Rows from block 5 of a small self-supervised image encoder, named by matrix and row number. Rows with one number within an expert belong to one neuron, the router's apart. Each number is 50 + 15 x the weight over its row's rms, rounded and kept within 0 to 99. All counts start at 0. After the name is the row's rms in percent of the matrix's.
Before each expert's rows are labels from the 100 images, of 14976, where the router gives the expert most weight on average: "peak on" is the class under the peak. Only what is clearly more common there than usual is listed. The data: cartoon faces. In brackets: how many of the 100.
# router: slot weights (model.blocks.5.mlp.router.weight, 32x256, trained with AdamW), inputs 64-127
# up: expert up (model.blocks.5.mlp.up, 32x128x256), inputs 64-127
# down: expert down (model.blocks.5.mlp.down, 32x256x128, transposed), outputs 64-127

# expert 11
peak on: backdrop (95)
router.11 098:24 73 38 57 78 49 16 31 47 60 59 52 46 42 49 56 74 48 65 38 63 52 56 53 78 49 49 45 65 51 40 61 36 42 54 65 63 68 69 56 69 63 27 50 71 61 69 73 60 39 63 25 65 52 53 65 85 54 33 65 57 40 47 48
up.5 109:56 54 65 39 67 63 38 50 65 19 67 33 58 60 54 58 45 50 75 57 38 52 57 52 51 73 49 49 52 43 68 64 60 54 57 34 29 53 74 70 38 54 53 43 38 36 43 40 22 51 50 54 38 65 50 43 45 37 55 61 32 29 38 37
down.5 098:45 41 49 45 52 53 70 50 57 31 57 38 78 58 51 45 70 37 52 44 56 37 09 55 71 48 44 66 55 48 60 47 73 36 21 38 31 29 30 75 31 37 54 65 41 39 67 64 46 58 65 47 58 54 52 55 61 46 59 41 57 21 69 56
up.6 103:39 45 49 19 30 63 35 43 67 49 86 47 45 61 64 54 28 56 83 46 54 68 53 73 50 41 43 52 53 69 58 45 40 46 54 30 32 64 29 47 36 43 43 33 63 33 64 49 29 62 49 73 28 56 61 54 13 56 47 62 40 66 20 61
down.6 096:70 31 54 56 63 62 36 42 38 52 45 34 36 60 44 32 54 43 44 33 41 52 58 38 65 32 18 24 45 51 24 44 52 47 60 41 43 70 57 44 43 23 31 70 59 41 24 58 59 58 64 59 11 36 66 63 53 63 31 67 57 22 79 66
up.7 103:83 65 60 52 37 56 42 47 29 59 32 77 43 43 56 61 16 28 74 55 72 54 58 56 84 39 15 28 28 54 44 45 62 51 41 59 61 44 66 49 21 57 42 31 54 63 58 53 49 56 64 51 55 62 70 20 55 49 49 40 23 60 43 62
down.7 104:38 23 48 28 58 40 52 56 57 43 43 42 71 48 57 54 59 68 68 71 52 50 54 33 47 84 50 45 34 56 37 44 52 18 66 51 47 26 36 42 47 53 74 75 70 24 40 38 80 56 76 58 30 48 31 63 43 71 65 48 23 54 47 54
up.8 097:62 36 47 42 59 45 45 59 63 57 27 32 07 38 55 54 52 53 54 59 48 43 54 13 43 43 63 47 46 41 30 73 57 39 54 60 67 52 63 52 38 50 60 42 32 35 46 87 62 82 52 49 37 48 58 40 31 41 39 61 50 61 66 57
down.8 093:39 61 74 42 62 43 67 84 59 25 65 49 45 49 57 56 52 12 44 45 20 41 86 57 29 42 55 82 46 49 68 51 51 80 75 34 46 53 14 37 28 36 39 65 44 52 48 67 51 47 29 48 65 76 72 53 43 48 63 51 65 67 26 47
up.9 101:62 59 51 53 20 34 71 40 44 49 56 43 39 27 80 39 48 64 44 38 68 48 37 75 40 54 85 16 22 76 62 31 26 41 64 65 32 27 45 20 40 72 60 14 44 33 16 19 36 40 65 46 87 72 50 62 46 49 40 67 68 46 46 45
down.9 098:58 15 35 47 59 28 46 49 68 58 45 44 40 71 57 36 46 34 35 42 34 28 46 36 31 58 20 23 59 22 47 68 35 51 42 64 57 41 60 77 48 89 50 44 62 49 52 25 54 39 62 50 31 41 25 35 33 72 49 44 70 46 27 79
up.10 099:38 38 56 55 64 38 51 54 43 66 43 53 57 36 38 39 35 59 49 58 63 35 39 54 42 14 37 59 60 37 54 87 42 61 60 58 26 68 24 37 18 51 29 69 45 49 70 78 57 35 80 15 32 24 38 59 60 58 30 35 38 40 51 49
down.10 097:65 57 74 57 53 62 32 60 53 43 85 58 37 62 73 73 27 21 39 48 73 43 44 45 27 26 52 56 21 36 61 58 64 53 65 57 55 28 36 42 49 51 39 49 62 68 76 32 59 31 51 30 50 73 38 69 70 53 71 58 26 49 67 53
up.11 104:39 52 41 27 41 28 54 38 43 54 78 53 00 64 68 35 76 65 31 61 92 41 30 81 65 71 67 81 41 55 58 43 39 60 44 72 86 60 61 64 45 44 70 71 56 41 54 74 32 22 42 62 16 41 43 56 49 60 73 39 54 53 59 69
down.11 104:38 62 31 39 51 56 40 54 69 58 66 54 54 64 47 50 56 52 75 47 44 62 47 26 51 13 42 57 39 73 56 53 50 53 42 30 83 54 43 84 61 49 53 46 47 45 66 37 61 85 58 45 57 41 22 35 89 60 30 69 56 42 42 46
up.12 105:39 70 36 67 43 66 58 49 36 15 44 64 54 51 47 61 39 46 48 59 28 46 46 63 48 21 43 60 55 62 51 59 13 92 49 83 34 24 66 44 33 57 50 35 41 65 66 59 36 62 44 41 29 42 29 37 31 44 51 64 29 50 52 56
down.12 109:60 17 51 60 31 74 68 56 22 57 60 59 45 49 57 49 32 54 44 34 40 25 23 19 92 21 74 43 48 74 59 57 58 46 32 49 75 39 55 20 43 51 34 67 48 68 64 43 52 50 54 78 39 68 52 39 55 67 65 55 43 33 42 60
up.13 093:09 54 50 52 37 22 51 59 60 47 41 40 39 61 43 36 45 76 49 70 71 29 32 32 43 53 42 67 44 66 78 12 57 68 73 41 30 46 37 50 35 55 56 21 56 86 46 49 36 61 19 67 37 40 39 40 28 35 46 50 45 67 63 66
down.13 098:36 45 85 77 62 44 43 66 55 55 56 15 64 49 59 48 61 34 19 48 52 43 61 77 49 68 33 66 53 80 33 26 39 47 59 30 62 49 46 25 70 47 56 62 59 27 36 31 64 33 64 64 58 28 57 42 33 47 55 74 20 32 48 51
up.14 102:43 69 41 38 36 40 55 49 53 54 34 48 53 58 57 36 67 43 78 34 53 57 68 59 43 45 15 32 54 35 80 55 41 75 30 46 65 68 56 46 63 43 52 47 28 63 61 37 56 42 61 72 52 83 52 30 48 21 39 73 03 71 56 58
down.14 092:51 30 63 45 52 36 59 53 38 30 39 65 56 51 76 45 39 27 31 67 28 39 67 34 77 70 48 88 69 59 54 60 63 32 59 56 31 43 38 65 61 27 50 51 35 60 68 68 50 56 46 31 33 75 50 66 66 27 37 25 53 49 42 23
up.15 100:47 29 56 57 51 45 52 57 57 74 49 78 20 47 49 41 68 32 54 30 47 85 25 50 53 40 51 35 45 46 30 58 78 28 72 42 29 60 77 64 50 31 50 75 51 46 32 53 26 28 39 31 49 63 62 40 52 41 22 38 53 57 65 53
down.15 105:25 56 30 27 51 55 62 49 55 24 57 76 55 26 45 70 66 69 36 52 35 73 43 47 56 51 75 43 64 59 61 35 31 68 51 52 52 54 49 57 59 43 66 55 49 44 50 75 63 86 38 45 51 52 39 35 63 69 53 27 52 68 83 75
up.16 100:40 41 60 73 38 66 58 64 37 75 42 56 40 54 61 56 31 31 66 50 62 45 16 50 45 47 68 57 51 62 55 38 40 70 74 43 88 54 30 59 40 57 44 58 51 68 42 46 43 59 59 53 45 51 79 53 56 28 47 75 87 36 44 49
down.16 104:32 37 47 59 55 63 17 66 97 64 58 49 39 35 23 47 35 32 39 59 50 45 57 23 35 38 62 51 48 54 68 48 65 61 52 70 47 25 35 39 42 70 43 45 41 16 37 37 49 53 67 28 56 40 51 62 56 57 60 39 30 59 38 28

# expert 13
peak on: skin (73)
router.13 115:36 53 70 18 54 51 43 54 30 55 47 53 70 49 17 49 48 35 24 26 54 52 64 67 33 48 67 32 44 37 63 58 61 76 49 69 81 63 42 69 41 73 41 32 47 63 49 62 39 43 53 31 50 48 48 74 52 38 63 61 23 49 51 52
up.5 103:57 20 40 61 60 45 66 70 74 52 38 58 60 70 73 78 49 49 22 56 66 52 63 45 52 38 49 72 33 52 54 67 55 44 73 46 18 51 41 40 53 46 58 28 66 44 50 56 30 51 55 47 43 39 55 49 64 45 69 56 26 48 37 29
down.5 099:47 54 36 57 43 34 49 47 35 53 50 21 30 37 48 39 63 29 64 55 41 97 67 29 14 65 27 49 56 62 49 09 73 42 54 52 83 76 64 46 31 44 37 49 45 32 64 54 34 39 36 74 58 54 68 53 31 47 65 74 58 54 35 64
up.6 103:42 58 15 61 77 51 83 40 27 68 54 75 29 71 62 47 66 77 88 36 37 54 50 63 38 39 32 68 30 62 49 48 37 53 62 29 44 69 57 78 56 58 56 60 46 70 58 59 55 45 46 68 62 36 51 41 70 37 61 64 41 30 34 35
down.6 106:55 65 52 39 59 27 80 46 49 30 55 48 62 52 68 35 73 63 63 52 29 45 45 44 75 74 39 28 37 56 36 67 42 22 12 87 65 35 70 55 54 45 49 35 55 44 63 56 17 43 34 43 38 50 33 43 59 65 40 43 53 38 77 21
up.7 097:52 63 70 73 56 58 59 35 42 27 37 46 59 38 77 45 31 32 45 67 41 59 38 71 51 43 50 33 43 39 39 48 49 86 44 49 52 38 37 43 30 58 59 36 55 70 27 36 39 34 53 38 72 66 47 62 45 74 76 48 56 49 52 35
down.7 106:37 39 75 52 19 70 57 53 51 81 41 27 54 27 69 43 50 51 42 50 58 52 35 44 57 54 35 27 45 54 47 33 37 66 66 44 54 60 38 55 47 36 24 59 51 51 24 28 76 53 24 48 45 33 58 54 51 29 42 54 70 47 33 46
up.8 098:52 55 42 65 51 30 47 45 50 83 37 28 52 55 63 77 60 32 50 39 24 46 62 33 58 37 41 67 53 64 67 62 55 30 57 14 43 46 43 68 61 80 35 32 60 38 41 39 71 86 54 20 53 64 73 52 69 61 69 45 33 32 57 28
down.8 108:67 48 44 39 51 64 71 42 41 54 42 76 55 46 31 37 69 50 64 77 49 43 45 79 72 66 53 43 51 70 19 65 76 68 65 40 54 37 26 77 46 46 63 53 55 53 56 72 38 76 74 63 73 70 51 48 32 31 46 62 40 28 37 45
up.9 102:64 42 44 46 60 24 30 48 57 53 28 81 59 57 43 40 26 49 54 67 46 47 45 36 51 63 23 47 53 52 80 45 51 40 66 68 46 45 51 33 37 70 42 49 45 61 38 39 76 49 60 49 57 69 45 45 74 58 56 54 54 52 41 34
down.9 100:69 53 39 37 53 40 72 65 48 67 49 38 64 56 70 62 61 36 72 67 56 66 43 50 60 33 53 21 15 29 41 64 42 67 64 28 83 67 44 23 48 40 66 54 69 26 74 49 49 56 41 58 64 46 59 54 69 44 48 46 63 56 75 65
up.10 099:63 37 68 31 59 27 46 52 74 61 64 65 42 48 52 61 75 50 46 56 46 54 72 42 82 38 66 47 53 37 46 48 66 56 58 65 33 44 39 22 35 63 44 32 34 36 46 64 53 59 54 66 65 55 68 23 37 43 45 54 58 49 19 32
down.10 109:34 30 74 35 57 51 52 52 82 42 46 43 11 08 49 57 72 57 36 37 33 58 78 36 60 58 36 60 56 64 35 37 71 52 44 47 50 45 64 69 47 46 15 35 76 68 49 71 59 50 40 57 58 21 44 62 35 56 65 40 69 55 47 49
up.11 100:50 56 68 49 32 80 63 45 52 51 49 60 75 68 58 44 59 41 50 45 70 83 39 62 44 68 40 60 61 37 43 43 49 60 66 71 42 56 57 48 09 64 72 61 67 06 52 56 45 72 35 66 19 86 41 68 68 30 67 55 77 47 53 65
down.11 103:27 62 53 81 39 46 59 11 55 31 38 50 88 82 82 59 66 37 29 38 71 34 48 60 47 43 23 69 53 26 38 41 35 57 57 28 72 62 73 63 55 33 34 54 66 35 43 84 68 43 27 29 48 43 46 46 65 34 43 70 71 62 63 58
up.12 099:45 37 47 31 30 58 37 37 67 02 41 52 88 52 48 41 39 49 57 41 60 49 76 36 55 34 58 24 27 57 37 51 62 52 71 41 73 54 60 26 55 36 23 59 64 28 41 59 65 60 52 55 45 48 51 67 31 37 41 41 50 74 76 54
down.12 091:71 51 55 60 27 42 51 49 59 52 51 37 37 30 67 42 34 59 51 48 50 86 41 68 41 43 17 82 72 52 75 79 39 49 50 47 17 33 32 44 45 56 55 41 34 52 52 62 44 50 30 31 39 39 54 39 47 50 49 41 60 52 37 57
up.13 102:27 41 75 65 41 20 37 34 28 25 72 51 37 43 69 45 60 60 44 56 51 49 46 72 60 27 32 29 35 40 60 46 63 73 47 56 48 68 69 59 29 45 15 41 58 38 55 60 46 43 54 23 58 46 59 42 37 30 34 64 30 55 19 80
down.13 101:58 55 56 50 42 54 39 53 60 59 36 62 62 72 76 64 54 59 33 33 40 59 57 51 66 32 60 73 40 51 57 43 65 59 44 38 61 51 73 56 20 54 34 34 42 56 40 47 55 23 57 33 36 40 51 31 77 31 38 79 56 27 49 20
up.14 107:39 57 56 58 49 70 57 33 17 33 53 58 59 79 74 62 47 60 55 69 62 26 53 58 51 86 56 56 57 55 47 62 65 64 47 43 50 62 54 65 61 67 45 41 30 32 58 57 60 24 19 52 60 70 64 36 22 54 42 36 45 39 39 70
down.14 107:64 45 44 37 39 50 60 56 48 57 66 67 41 40 46 69 32 59 55 55 72 25 43 32 40 55 57 64 79 46 61 58 31 24 57 62 71 42 61 42 39 47 35 56 64 55 56 72 63 45 54 57 67 42 42 77 24 78 74 00 65 46 48 66
up.15 099:58 31 64 65 37 39 60 33 60 55 28 31 42 30 47 40 56 80 38 45 48 50 27 69 50 36 65 18 58 36 41 35 55 33 54 53 46 43 51 67 55 45 72 54 21 84 28 54 39 64 36 52 46 63 69 72 37 50 52 01 62 37 22 27
down.15 100:47 55 64 89 52 50 48 55 48 47 35 62 17 65 65 38 84 43 66 58 69 54 61 48 84 44 42 32 39 51 35 45 64 58 40 45 63 20 47 34 57 93 85 58 62 56 51 50 43 22 68 39 57 64 32 45 45 52 55 82 39 36 64 36
up.16 094:68 50 83 55 43 30 48 55 38 35 54 59 39 41 35 23 76 42 52 59 93 41 71 67 71 47 12 57 47 16 32 48 80 58 75 48 62 57 44 50 35 42 77 67 66 28 47 40 45 34 41 63 38 27 71 56 51 60 63 59 32 61 66 80
down.16 094:57 72 59 66 58 44 49 50 54 53 35 46 62 72 72 53 28 61 44 63 70 38 43 61 37 36 51 42 51 65 58 50 59 46 59 25 44 55 38 57 52 47 34 32 51 76 41 62 38 52 58 63 37 54 25 39 56 40 54 55 58 33 42 67

# expert 1
peak on: hair (77)
router.1 096:69 31 72 44 39 48 66 51 38 45 37 58 47 60 73 54 55 61 57 35 75 51 56 16 34 43 58 40 37 37 73 55 41 61 53 80 52 29 45 44 38 74 77 62 46 52 54 42 44 28 42 54 53 59 50 32 45 41 48 30 53 53 49 30
up.5 104:57 36 33 35 34 43 41 33 72 68 58 37 45 34 42 36 78 53 43 28 36 26 33 84 57 70 42 48 47 65 50 51 41 28 61 32 47 25 50 50 57 60 70 50 76 40 50 50 31 56 47 60 49 75 56 32 41 33 53 38 47 49 37 71
down.5 099:46 53 35 26 40 84 47 50 32 53 60 37 40 76 90 42 48 91 39 69 70 20 51 43 38 64 34 61 00 53 43 43 22 58 50 83 42 30 34 55 52 72 59 58 34 50 43 25 70 41 36 30 63 65 47 57 52 63 75 50 48 41 40 60
up.6 108:44 33 44 44 68 39 57 41 46 39 32 84 35 52 45 28 42 72 30 50 45 51 51 27 36 58 38 32 08 60 50 53 46 52 51 43 71 43 72 62 77 59 65 72 55 55 29 76 57 57 43 59 15 22 59 56 48 61 38 78 36 40 68 55
down.6 099:52 41 51 63 30 38 32 62 58 53 77 55 42 20 44 26 32 23 40 40 52 57 40 41 61 42 55 45 39 79 64 57 79 48 69 79 38 50 39 45 48 35 31 40 21 18 51 51 24 52 51 49 66 42 34 57 46 46 59 43 25 56 64 59
up.7 097:61 26 45 52 65 40 64 56 41 54 37 81 40 55 53 47 79 56 48 50 61 68 32 38 54 49 42 29 52 62 62 14 58 59 64 37 47 60 47 62 19 70 63 43 78 38 50 36 23 49 76 76 12 73 63 75 51 56 42 45 48 35 61 33
down.7 098:53 47 47 42 62 47 46 40 26 34 48 67 52 53 45 74 36 81 45 57 19 32 67 50 39 44 29 43 39 54 53 39 50 34 41 10 71 42 50 44 38 37 47 29 49 52 35 51 62 40 34 33 78 35 66 53 59 75 76 57 43 31 80 65
up.8 102:36 59 75 38 38 26 02 50 60 53 45 49 23 26 60 41 69 47 52 55 79 57 56 60 26 41 71 56 40 79 32 46 43 47 46 64 27 82 64 40 51 41 50 41 80 30 65 58 65 72 47 79 52 31 77 46 28 50 53 24 69 40 47 51
down.8 106:39 60 47 39 60 36 45 56 49 61 34 28 42 99 55 76 38 63 44 34 40 56 60 45 69 36 61 64 40 32 52 51 19 39 33 30 53 56 52 48 36 52 49 50 47 44 48 29 29 42 60 18 54 26 42 57 50 42 38 70 40 91 27 52
up.9 102:44 34 16 54 23 52 55 45 43 58 57 45 72 55 60 45 78 60 55 53 57 45 52 58 42 49 40 48 81 67 25 69 54 40 49 48 29 63 22 56 20 61 40 34 42 47 39 48 41 92 74 40 54 64 55 60 47 34 55 31 21 61 67 51
down.9 094:56 71 58 26 29 54 55 69 64 56 61 69 17 71 48 57 62 37 50 45 52 42 55 29 65 44 54 85 60 36 33 41 35 59 64 07 46 45 61 61 46 51 63 45 66 64 73 45 63 34 48 58 61 45 47 60 33 22 74 12 64 43 80 52
up.10 105:43 58 73 38 22 29 40 67 52 42 53 37 41 73 46 27 78 44 54 51 92 44 58 48 57 46 42 48 85 11 55 36 51 29 68 65 58 72 72 52 50 59 41 50 80 10 42 76 64 28 72 52 38 69 65 49 44 69 28 24 31 44 52 45
down.10 097:28 47 49 58 57 54 45 50 41 40 26 85 27 47 42 48 57 49 92 64 32 36 50 56 42 60 38 65 44 49 64 22 66 39 57 66 40 69 41 44 52 87 63 63 43 55 47 79 45 61 64 38 56 82 61 50 46 62 33 63 41 38 69 42
up.11 100:48 60 22 41 53 57 52 31 49 59 39 41 47 68 58 39 42 47 64 42 60 49 60 45 37 50 40 66 59 17 69 53 76 34 46 87 54 16 55 44 57 60 58 71 51 49 26 45 36 50 68 50 48 59 46 47 68 53 49 39 49 58 14 34
down.11 100:47 37 54 45 72 57 38 73 43 55 30 64 46 59 49 41 50 54 90 47 86 30 73 43 53 55 39 28 42 28 68 11 45 54 62 43 61 72 61 51 59 69 18 19 39 54 66 52 36 55 57 63 45 48 74 59 55 36 30 48 59 50 23 48
up.12 105:30 51 54 37 58 73 78 42 47 77 51 72 75 55 30 48 30 55 36 57 49 31 65 35 42 34 41 35 58 54 52 47 33 79 55 43 67 76 65 83 30 22 42 47 44 39 24 44 69 82 70 66 69 35 26 59 67 38 61 57 49 44 35 65
down.12 096:60 31 34 41 49 41 47 31 69 51 60 54 43 37 72 74 53 33 34 29 50 47 62 57 70 71 52 54 56 52 47 56 34 45 30 72 55 41 57 37 43 41 35 75 71 50 54 59 53 49 30 52 72 84 64 66 57 42 56 71 40 51 55 28
up.13 101:71 00 22 66 36 51 42 47 52 47 75 65 57 33 35 58 32 64 34 68 38 72 58 44 52 68 71 60 69 74 53 66 39 53 22 38 49 67 41 67 68 52 56 49 44 64 50 73 58 46 47 59 60 41 65 78 59 45 63 61 31 65 52 56
down.13 097:67 30 26 57 74 56 76 59 49 74 54 49 82 54 55 34 30 54 22 49 71 31 41 42 54 63 62 40 26 78 50 50 18 51 49 36 26 59 56 43 55 14 66 58 58 34 53 78 53 48 58 74 56 75 33 73 50 50 63 97 36 75 45 33
up.14 102:44 63 43 48 46 34 83 44 42 75 65 54 50 56 58 63 58 52 42 35 74 63 43 82 52 60 49 56 63 37 60 46 66 34 42 73 52 74 61 57 62 42 54 59 58 83 42 58 52 29 46 68 61 27 60 24 51 68 60 43 13 74 49 67
down.14 103:37 50 50 43 48 35 15 72 40 71 50 52 64 53 75 63 35 57 43 32 69 40 52 39 42 56 37 53 55 12 26 41 44 46 55 40 33 51 50 27 58 28 54 53 59 62 56 60 21 60 22 43 51 37 68 61 48 48 51 48 16 53 65 58
up.15 102:62 49 75 46 36 63 38 29 50 80 66 54 66 61 55 51 53 59 74 29 45 53 50 62 87 42 25 40 45 51 46 42 41 56 45 52 39 83 68 54 40 66 51 39 40 53 63 62 70 74 31 59 47 64 63 26 43 29 57 57 55 13 53 48
down.15 093:48 56 61 57 26 57 59 47 58 46 51 66 30 43 44 53 33 64 13 74 67 47 26 42 48 40 24 49 78 48 58 51 45 46 53 53 47 49 42 54 69 56 62 70 30 69 42 43 55 98 33 43 39 30 58 77 72 45 49 73 57 42 40 78
up.16 094:41 48 53 68 37 17 44 50 79 19 36 38 49 40 78 65 34 37 82 60 32 41 35 49 48 25 68 97 43 23 55 44 43 33 48 69 31 44 39 39 42 26 51 42 45 49 42 40 73 52 79 65 37 63 59 65 16 38 54 39 31 40 28 47
down.16 093:42 75 64 73 62 42 57 59 51 36 45 37 63 59 57 72 53 24 75 68 36 61 38 52 63 63 61 42 60 62 57 27 64 35 52 39 46 56 25 68 15 60 48 66 49 65 68 15 75 48 58 41 27 46 39 65 43 32 40 49 66 51 36 32

# expert 2
peak on: backdrop (96)
router.2 094:33 38 71 32 49 67 34 73 21 49 29 40 46 44 48 66 57 48 63 51 46 78 56 66 46 18 43 67 62 51 50 41 57 42 35 45 47 40 67 70 42 57 44 28 25 68 58 49 35 54 32 60 29 41 30 43 62 45 60 40 78 51 23 71
up.0 099:34 33 51 30 53 53 57 23 50 41 84 53 55 69 49 46 53 31 60 33 66 84 43 38 59 55 39 60 80 51 43 40 61 46 66 43 58 54 49 59 36 28 51 40 64 85 69 52 48 40 51 37 24 29 62 38 71 35 62 67 70 29 47 41
down.0 098:47 73 63 39 32 79 55 61 75 32 32 51 68 66 61 37 32 36 62 50 69 61 27 37 56 32 70 50 40 38 45 67 54 37 50 64 48 41 28 38 28 49 69 43 59 69 58 78 77 13 43 23 51 30 30 42 58 46 67 47 85 08 43 53
up.1 099:57 44 78 56 41 44 34 27 34 37 45 34 55 54 73 61 51 61 62 41 52 42 73 89 48 47 40 29 35 55 50 76 43 46 42 26 43 25 32 48 73 46 33 63 51 37 27 40 54 62 72 64 31 84 60 37 53 31 46 29 42 42 55 55
down.1 105:32 45 31 41 44 36 41 72 68 31 58 48 52 55 33 48 35 45 22 46 65 60 79 59 45 53 47 44 44 46 37 38 62 65 42 56 55 49 53 44 38 55 72 51 27 57 72 59 54 56 60 41 62 37 43 44 54 42 59 59 43 41 62 45
up.2 106:62 35 45 59 68 84 62 37 67 26 42 34 44 40 40 67 39 64 64 18 34 60 34 49 69 61 51 57 50 49 45 67 58 38 50 33 43 53 68 42 39 75 62 25 46 67 43 44 60 72 38 61 18 34 37 44 54 35 53 38 53 48 30 38
down.2 106:68 44 60 32 65 74 59 55 47 33 33 55 55 49 50 63 34 33 71 48 36 48 54 39 49 57 72 77 48 46 44 41 29 45 38 46 35 50 51 56 37 27 51 51 52 56 49 67 66 33 55 56 42 63 51 37 37 67 40 34 69 75 32 33
up.3 105:52 56 48 22 43 48 32 50 56 49 21 69 49 47 54 28 56 38 27 56 46 60 31 47 69 58 31 47 66 38 60 35 74 67 61 53 33 54 35 58 53 67 40 78 39 66 43 43 30 48 48 45 38 37 43 68 24 35 72 28 26 66 64 60
down.3 100:39 64 52 59 37 71 51 65 66 44 48 54 49 46 64 26 47 65 21 29 40 61 64 25 53 41 57 30 42 48 62 52 32 63 70 62 60 19 81 60 68 25 38 61 54 45 51 25 42 64 71 54 73 48 52 61 70 25 40 68 22 37 51 50
up.4 089:34 76 28 57 46 64 20 59 66 30 54 57 45 35 46 52 70 37 41 31 57 36 34 64 42 52 48 34 29 72 53 64 41 66 53 38 53 13 54 56 37 47 23 56 44 42 69 47 63 57 35 30 68 69 71 58 18 50 46 21 52 43 44 52
down.4 100:27 28 31 34 68 46 39 60 47 68 58 38 73 43 52 34 42 33 45 60 35 52 55 58 62 59 10 59 55 58 62 53 53 62 45 54 59 36 38 60 44 35 61 71 51 23 46 54 26 60 69 78 31 64 60 36 38 59 42 53 36 88 45 58
up.5 103:35 51 63 45 60 30 41 37 75 72 32 36 69 29 46 50 48 61 44 56 73 47 87 63 49 74 61 57 37 68 33 49 55 69 22 62 82 26 47 38 43 46 68 38 43 59 55 59 65 35 47 43 46 64 53 37 21 55 31 30 61 75 43 49
down.5 102:57 69 52 41 52 49 59 62 51 13 44 63 71 70 54 42 58 43 49 58 53 67 55 71 51 46 42 73 54 61 53 53 28 36 59 41 61 57 51 41 35 54 65 51 15 39 52 54 48 39 27 51 54 48 61 76 55 42 39 58 55 33 23 44
up.6 098:63 41 35 32 42 55 25 67 50 73 54 64 45 60 69 51 57 52 53 51 72 79 68 55 51 45 46 40 75 64 32 67 52 20 58 37 37 36 54 64 34 50 46 45 54 59 63 35 77 49 73 37 42 36 39 73 42 48 47 25 35 40 64 32
down.6 096:62 25 20 39 55 52 10 55 43 26 55 41 50 44 64 76 31 37 45 64 29 48 66 48 59 45 09 60 62 48 50 67 45 50 55 39 51 22 31 53 72 54 57 50 51 23 38 63 33 28 45 22 40 99 49 63 67 31 61 80 55 51 70 36
up.7 105:38 38 81 67 40 48 49 67 65 37 31 49 70 45 76 75 43 62 51 64 52 42 61 60 68 40 19 60 37 50 70 32 48 63 60 44 26 72 52 41 54 64 54 43 44 46 67 60 54 81 25 85 68 68 44 41 55 71 51 58 30 68 62 62
down.7 104:60 55 45 43 22 67 39 40 34 61 61 69 61 42 69 59 24 44 36 66 45 38 31 50 56 65 52 63 68 38 42 47 53 66 50 57 65 30 42 54 59 51 48 39 66 51 88 26 53 50 44 52 52 50 64 39 58 66 51 59 46 43 64 21
up.8 102:27 56 70 65 48 17 51 50 40 42 35 48 47 25 25 37 46 40 28 34 34 28 76 53 50 65 85 35 58 63 55 56 22 67 32 49 39 28 49 35 32 29 66 50 58 47 45 68 44 69 35 51 13 38 54 59 25 42 57 64 57 45 47 43
down.8 105:43 66 63 54 44 60 41 29 35 24 39 42 65 68 73 35 50 65 13 37 46 51 23 51 54 43 65 52 34 53 47 29 72 35 37 64 56 66 64 54 60 52 29 57 47 41 34 61 57 69 44 42 43 61 39 58 50 63 46 39 32 33 44 56
up.9 098:30 39 38 51 40 54 32 74 29 55 52 44 32 45 58 56 63 42 42 47 66 46 33 46 72 47 60 65 43 33 55 22 39 42 74 68 65 44 51 58 66 51 40 59 57 39 22 49 66 60 93 72 52 50 46 75 60 49 26 47 24 53 67 54
down.9 097:46 62 36 32 66 62 62 38 58 53 45 54 35 54 48 36 53 48 65 32 29 47 35 39 66 39 79 32 77 57 44 42 50 46 60 68 63 77 41 40 50 44 74 59 37 47 45 22 29 28 65 32 67 43 88 47 29 54 32 46 54 61 43 75
up.10 104:44 68 31 43 36 64 37 50 80 38 43 63 25 48 54 49 27 64 48 37 44 75 39 22 12 31 40 51 48 51 56 52 53 48 48 36 35 61 74 47 33 51 59 80 24 49 55 57 30 38 43 54 63 33 59 52 54 54 70 52 60 49 80 50
down.10 098:67 38 40 58 65 43 28 61 34 62 52 61 50 41 57 43 43 38 31 73 57 82 53 59 49 52 37 57 46 46 52 46 70 76 58 46 65 31 51 50 65 48 53 59 30 38 33 76 69 55 49 64 26 51 40 61 66 52 62 46 31 40 79 65
up.11 097:37 49 61 41 54 46 43 47 51 55 50 33 11 57 63 25 34 39 60 48 82 22 49 75 38 57 63 46 53 53 23 42 56 53 48 39 60 55 39 77 41 49 77 92 35 57 58 40 44 50 60 60 74 20 81 56 46 60 59 76 43 31 60 30
down.11 097:53 52 33 63 72 39 03 40 22 64 76 46 41 59 43 31 40 37 52 59 56 61 31 67 28 47 58 29 61 43 51 48 62 16 55 57 62 32 74 58 71 59 48 61 52 66 43 48 52 38 40 38 30 83 76 50 83 62 41 45 59 33 39 15